config = dict(
    arch='efficientnet_v2',
    model='image classifier',
    dataset='scattered letters and digits in many colours',
    train_examples=195000,
    image_size=24,
    crop_scale_min=0.8,
    horizontal_flip=False,
    color_jitter=0.2,
    targets=['count'],
    num_classes=6,
    norm='layernorm',
    hidden_act='relu',
    channel_attention='se',
    depths=[2, 4, 2],
    kernel_size=5,
    stem='deep',
    expansion=6,
    widths=[40, 80, 160],
    loss='cross_entropy',
    head_dropout=0.1,
    init='torch_default',
    residual_init='scaled_by_depth',
    optimizer='muon',
    muon_scale='match_rms_adamw',
    learning_rate=0.0018,
    momentum=0.9,
    nesterov=True,
    orthogonalizer='polar_express',
    adamw_lr_other_params=0.0018,
    cautious_weight_decay=True,
    ema_decay=0.995,
    max_steps=29600,
    batch_size=64,
    epochs=9.7,
    lr_schedule='poly',
    final_lr_fraction=0,
    warmup_steps=1480,
    weight_decay=0.06,
    adamw_weight_decay_other_params=0,
)
Rows from block 4, named by matrix and row number. Each number is 500 + 50 x the weight over its row's rms, rounded and kept within 0 to 999. All counts start at 0. Numbers have three digits each. After the name is the row's rms in percent of the matrix's.
# convs0: expand 5x5 conv (model.blocks.4.convs.0.weight, 480x80x5x5), inputs 18-20, a 5x5 kernel for each
convs0.128 124:478582555512463477530510499537503442516467459404456468493547479450485460436523399446470513539551493527495491498469508493543529434524540526597433518481570521567462531504558472508439518517525547587631538478556557551445403443420
convs0.129 057:578515558492481537522554515592517526473548452406452525505592488425503435505475535483538522508451422489484488442506498518564523505494539516487478468495519530506461511501497538448479508511531377555448535488490503530453485473490
convs0.130 111:478499531464523542504465542493553526493470499446493435432464505464506478475476535535510494498462361543457529505544580472525566563601447514528489520440486443591445497463516529457546488482417456487382507544499593513524471541589
convs0.131 098:467469523469516489473531431477460440478496521469495449495473475512532573538519492498542550571502547565477520525455544509556587554424516454519567548576567495525543572503551584537492574501482540481564606560559508487607534459440
convs0.132 100:603503516497486472502548468555499439474500523474475541521466489553491488521484524422514444452480531595578486430534547477518571542499492549484536474457531502478472418509509470505435508603509486411402568613514506537556515508428
convs0.133 140:570554527523529460465542564479463489505435460466463505567512529470447439470460451517509538459469563510475458501577526544431464477467544487468553484437502448478544551537503462471477494505520536531477457443514518400537536574496
convs0.134 058:587522536504567547518542449434540564557528558518547548522475423557498549493477471427474489442540438555478512516434582494493464464563516478566575507562416449596458507569487568611506423441466473526522533437449439441512485585535
convs0.135 057:519518450556443548496517498482485483453511497483498586512488443379480532497566539487421541443436545520468441484479460472512515516419558506515522452432444471494464488410393550436438606521463450570534475519466443610486535487450
convs0.136 098:564465523398444519514520482452417484562525445477538486526446408576565596491412494493473433483488431533472515513521523529526474464579568463468419511491541414504537506491473478485587449467476485448490480566535538487452372474535
convs0.137 094:518489529448452481496524537530493485468421470497496516385485552483526428485548514470477476476445482478530502491513535486533442538475473518443548448480455553524547401544518535525465604575571533484542547525578540481444562579551
convs0.138 100:493482499523539484478431522445502496559533547511501545501581553489527484477437449512523561556504519579526507513489539537587502484524496474558485498492460528467461532582520550528524431398393456501493493541547497514557517582517
convs0.139 111:524489454493557474432515480443519534547503561467490535525495486508538523514529473546479503495563490523416425556522605497492616458428493513528531546452493420447455409524521525446420514459534502481437414467473563468417436461445
convs0.140 121:510455445539398531485460515419486447571511416426473463518447493481466554503486440448502469422454533472502555487519537582570453464445513544441565475491454486503425521462492549501465454459526500509528454506435527489522540437482
convs0.141 102:499533514431498533485519495505549450444480492464564445481409511488447512540532509474545523424496453482519473479500455526460555486489493474514475557463529454579475439381515488443512489488506532541447619528506467501516487474553
convs0.142 065:549466476563445484511560470526542463514454461431423471459484547528474545455516455517529394524518405493494460499519459451504439430526529537455489480514497440497517504531487396468507453421539495418447434483449499489456536446456
convs0.143 088:541461462539494482492491541581451494471538560498516414435440546515508531505524480464524508508431597446486489573472567534433461514494449460466474480501374464435550434471499453482487586503549493474506505609542454503570483460443
convs0.144 083:542482491497460398489500471432520484413519468533511473507475430498545476531547537534443544562457580508557493522534520516448494514514594468547450504553486506441469493528488393455475473501508468512536469443450585554472490509584
convs0.145 095:477521535523506524461481534520568456498516495433471424443453532470619449493549455524438466482473518486545530544464550444446527484511515477517475480515516451443517420424511472541497474451392441494450499588496495506565488492543
convs0.146 119:502454500517450521474536448495493405514510550567505444470523543478437547490508427537553537492526468514520504467405499463480518482505568542540524499510504424620570521524519390419357525468514491505571510538542518520496495549526
convs0.147 095:453508586557489505499543452567537473494509533473471563502532467499480596490554473539454558446554566513541540480531520403567540530469599549476446453533485461487483557504540514474544575531430484541466586555491468541552498439528
convs0.148 131:479478527491520404455499511483483466457457455525461484394530529467473505431449503416474482477565453537518471471505474462438424458507390520499461492434459486477543474500517559539541475488529538500488550483484476501582539517517
convs0.149 105:471524481497500456512485490504590516530526563572572493578517542454504562446451551543494498507564545528525496512638462556495472514479559528502538490598529521526500496534521531382486495604493460581528520513479468490457451488651
convs0.150 070:425518557494531439493503524529494501491559499526466541427501527494472480492477504418410524508540486478531529434394460547548524452526547511522480406506427486476508457459544517515400539472507456468518461548474450493477427535587
convs0.151 090:486498421488556526472430524519512545458532532481508488548453476454565440476613523501450562548411548470571461516519460546528495496523508554513433496548502525460421501587405465481456443456485445519489460521548484507498438363518
convs0.152 106:523452488468556514575578498491498435509494441488539486486535507471440534472452443487578512428497525502567446547481484577378485544537489453451436455515454505545559426465491465506514476582475460490399466550593469480482475534477
convs0.153 102:529457478563525500528504536490505550500493543492515533570503513414441431456477460473514534451520533525491507475469507466483472543491445452473522512497476515508523460513529509473449447522524536473484484491473544524505485529496
convs0.154 104:437540515441541500530515448517525507502497478479411495606545530466577502509473518471497439524576599566518504519534569471531576540502431547522440495439451502491564463482546484501482515490457516642548516523441431460479453433387
convs0.155 116:458508550517460524546419470543456566477535521538586467511460545530521486485517530546511496500441518502488508436471517501496397442452492532511553505552501570577555443547513510508497572582551467513514466501542517562555492565579
convs0.156 109:587505537509510507482539478502589496483438524531465521475527531423431497508496513465489550429458492533499451518460515524463511523537503450512522535485592520592547565495479558545517492509542581492536458464524436486491508518519
convs0.157 097:535511508484491474472541542491456566453529457463427498499505482437444504436476519502419532491492488549544468447446566490566474457404491499594507457516530454483520460423528525453503475489541490547458482505520473580489464486431
convs0.158 061:396460474481497510487501489543467476499477486552479462543523458442420506505548562528483401499492536476456561434466444462490523520475451523511469464444483522549479534470527485485495508495531538514531458455495378452604514635501
convs0.159 061:529455599603525537460542516505599520521521565548461476485463628567570573623389538474509495442537507516577524460500584479492475431487542502518473472476566526419437467432564536539483514510507480508472479531426459508634512449454
convs0.160 078:388538492548494439524467529485478405479477486495543519498488539464455546435530505519565561512511477529480568465501495478410471436490493496514420566492530498528543489463530466547584453455464580454464534493469470468546522462555
convs0.161 110:449405469539549504518392498546405497499445430516463515497459483438471432524509468589464472504571528419506482531461543560474577479368491483449545452474528503539545589484491485348455452510414481432493405527455419526465397467545
convs0.162 109:493482541465495478467447500415545495510491472549492514492446468500526551481465480524482513514490523472499470498503461479537493426503451514450538445457418392461481519501498522495558516425425534497488448546527478482467466471446
convs0.163 073:433434484523540464440540526561405466534541449548453493504578554502457608559446467431502506536447498495532404576423476554478503497488550475563480568546474573461477437482561513553498509565460462568544527489584595549531510444542
convs0.164 093:474459461503451491509466462514550513544562469516460457530527554464528562524430547493526519459506468507427437509481479472423515491512409407483481530411560579474549501562462415579582503486492507465489496479492531411467573424493
convs0.165 123:495551517551487524534558499563568561518547465488541487480473489543513516527539543459489514504521539482540527491507472483519484462467529524510477545467560448458494527545546461534461530517494542595539585510527479498492464541508
convs0.166 064:502506484428512426506548568505514554556523465595548543454627563529532515452525557533547488494507502512467495519445500523503462542459513493438473427470503503565542580443556463476534485427567510520595504554474507540476597515435
convs0.167 101:477481505534520500522356550550468501485450488517510423523476628482557539498479503480561533459458535470444425507455564529465464518500445518530642466515569554416454497487475460489505432517486433449511482461506349417531598387447
convs0.168 081:574455547582521536450490443516432480409537492491545602496402470475434469465479570516459442514546453473489495535593511544487491477498540477531542541615494558529439493483463452444570541458444505428460534523529411535511559602470
convs0.169 083:478450532490475520510420499526534495493469481475482540446579433549455592525544469556516507545524457524413474509586537556457450406509517509512598493554463528414476536588561417491481505432421529506513532494526481453533596514471
convs0.170 098:513500497499549549428482412518534407565579446463545593533500481577569487532455476533478464543550473516500461503512470466506427499595489414587577474443522473453477531509497526480447533600481478465501524456568581459520533555475
convs0.171 070:480493489471459441455525541454432520474580539516437483465544529470536430548519572649478563505482505485511469462539472569428404537528529530562446488409440463505515506547470473475445501460526471453448408470462450437522440525414
convs0.172 156:518522492476501540548500527523537533503486536495532551568511482519567539526526526537501508500497482484515543482457550492531452477492532484528510442501547580561488524427493481516566446501532597566476541574562524550533524505472
convs0.173 124:535574497425455562583425448447499493442520539438504442499550446482481559503501499594503491499552520507433440553504481513477541459491481350468526480514502489567487488537563613600478486540469467478528492430458457507446414532529
convs0.174 110:499477463472489490542430466541454454467574532556539548533408436495534494522487500526468607498477519532542479528505487524455462432475453492536552564476492460512535524501450484452505490551440578619490462499505460519510514530489
convs0.175 120:470511529489518457517526577483525486477508463506550515546474448462569471512498481427491485540485545521434400539568517478461449500523474541492556449509443545538495432447480461494436539574498527485484416474576445563504526518546
convs0.176 084:490501507506469483454524516558527481440494513577508506453472504478452436463384462504526552494514421450452491478505515530503554455543503524449528509550518481605532453481495519518464469557559418522488522537531536541495597462513
convs0.177 119:494533551467491540551482446454532515487465528468503525475536513547529459487542506456518479477489517499500466472576463510502450506514493517487524555467477443534507534508463474476483510503491453548493476502656436519499486476477
convs0.178 083:497573458495514527560493504444523475537461491578438510434490466500412545494521493455552521440442442467525489501418525456535449466524431554502557522499490567495510513527489523513524476477421576438521461501497395490498505543519
convs0.179 079:490465473436454473523495563542455517520440503477516583460524425557572526509468407467392470468389502500447450516433486458567518448526434484465515570502559395509517524473419545555507500497584483481477496516520486549518425461436
convs0.180 108:546571531537547561529482451498526523510495464520502546452498612534559506531427528499533520544508512540497516547481587496438453456511506438531411520518541543568529485531468449513452513469476543450508458479608612485453514531529
convs0.181 104:509494437512506508447476448509452460476524483438521503527522441499559447549549546516501533430495523489476540543461527565473538507436540495519536526512424536513454476510565488539421481495417521496466561515584538505597435451419
convs0.182 087:527485578502554521512450475560485467579511541516494527491434512501555472444469535546487437522494497461469576557458485437523488560561463504550493488537452505474444520516465438488621522523362433543525484559513540451507486425436
convs0.183 113:526488523504525492512569519518438437474501439481461460481499503498549483483497486483463468482567492506481568560537548477523528570520450514457487563494535480521504551544500528517456447516505483499478552485597503489454483543556
convs0.184 098:511479537567537518517509507500493530485504482540479526560523386568451456455534551478507541443556497492500514504464408493506515478507473536528521522426486468542481439487481447494503529577547513433569492498551539495420504469427
convs0.185 117:480484534477521472496526446557494559497437507564530513536494531442493495500523487532540507440505490503475441474525425469531515416502453467410445444403456549512616530436559550484526521535489507564503493427513498467455436454556
convs0.186 117:562445392500445575393485395452468518476513446497465532516514548539523480446477477520575517513511479519546417492552473492516480447479453482465384453493431575522439571493488500469506455581474494525497472491477538526503426496529
convs0.187 070:458506463533543479482471437569390487449504457554556629550512509453511490491462533438460548542523500534457452528443538528472503515421595490451521513468542460549406522533442481529518510465496480503520552476479465492570386477430
convs0.188 083:448526407494458497548478586545503509462497490487581452444471516453484543483509432564499557476472490499460505400613443479434469447543430498512607549491440462457557526502471463498451551561499560572500546514523567504474443460573
convs0.189 080:475544481433508531411477505528586497626511507533510527540616475483469415436539593497496512521553581537575473485525437389495544553523470495445482537488553523521535488426532494488430546487501421470543464486515460488567502527466
convs0.190 110:473489540467486513438517529501488507482493469477497471539562473528581510496545509455454486441526477535523512504474475459503498501500441534473534476517500470457502490459552454477541489526579618505495498599416511486464545466503
convs0.191 119:518463506569491492439467520581533438595509538518429476410453509459507414454500531542488514477522482472447477446492396450481568499494478460484528490470483504465434429484469416524518466510483510604560498496456509552475602526440
convs0.192 112:502516467497508463401425439405504520427513445499511432498483503508477470483482501495580497504477530549476498462610543531510480483572497582542509515483529515555508487538523496499442477563415521477503537505453497519507524488517
convs0.193 091:465516476503496520437493471549496545551562510536500499617543484472435489590511500424449498568514603517580467565525494417499529470592502488533501444479533512435593519436404494523463428491390495529436452442460460514456478529494
convs0.194 056:546480495495534486535577499598454504456456435459472500596498540570484449556466390524516458484460485370493440465490467520444448566399467497456480474432555545449516498446513508573433525452434518547484454418503452447492407547458
convs0.195 085:495522577524440562542495513491585538530478456475469442498504516546478467482529433446517460452530457420546495510463432531445525504416492470551463441578460505535578524475488495444489529469559472563560392475460454444417514567510
convs0.196 097:439576495575477535592489536537577479449523478482486565444435518511501570538514413476508482536495470474470532511496534443500511497552570525449506547474549558511512531524533484502447502535496455484460471503439534407418502561536
convs0.197 132:498538494480536526538486534496511493459467476486435524542509462483474456490468461513496472501481510479504472458500553518449488485545453499520522513476498408515508544417439452506436520506491502509496499535510505454492496462410
convs0.198 064:525544494467501547481433551458464549494517545483666529543485578456439505557546433440468422512545555547500513550486543541438459474545551511555551567533479495604464544482564542534508542474448568497494548427473498486598499589552
convs0.199 120:484488491563552522533529476524503588432496543507511424489503542551530528465502566494444522510561550503526520435527500526534486491582477534499438555545502534577456525573575486473524449498550425529485514571411511597591547489624
convs0.200 121:507520530474471542475489475452506475476553505488520481531419445481461476489542518490529457518456550428536550448518424429547422532485504588430503418474519453503482433529453575469515521473437469454494513504481526496483500488476
convs0.201 069:539514569518420557561506475578549451426544447605477441545586588488476460552550523599527515411545464501518443553542489488486461521499564521478502451449582610508535560546552464475565531481404396474483500530497523450498482484510
convs0.202 101:446553476490487467574514520464480486483474415490529434477462462544429460474460451453557561537606505572559515501502472566509468529552435530456500505531451460516575475452508536493540517417471522529493532434442523495459461473536
convs0.203 088:542490471503465513475542540524463481509530528472502494467614479499509504435526509501554514460443496495515451459455528556471524470553516520548482566561509476456534476492558425442577508424479467417525506469388426528529488540492
convs0.204 100:491479525473550531511569508606465457526484510487405458453477533496588505540456510506536524526486550499513519495518450472508550462485547446520464545518494487509512526552548518505548437514473490510466468459497501477567587501491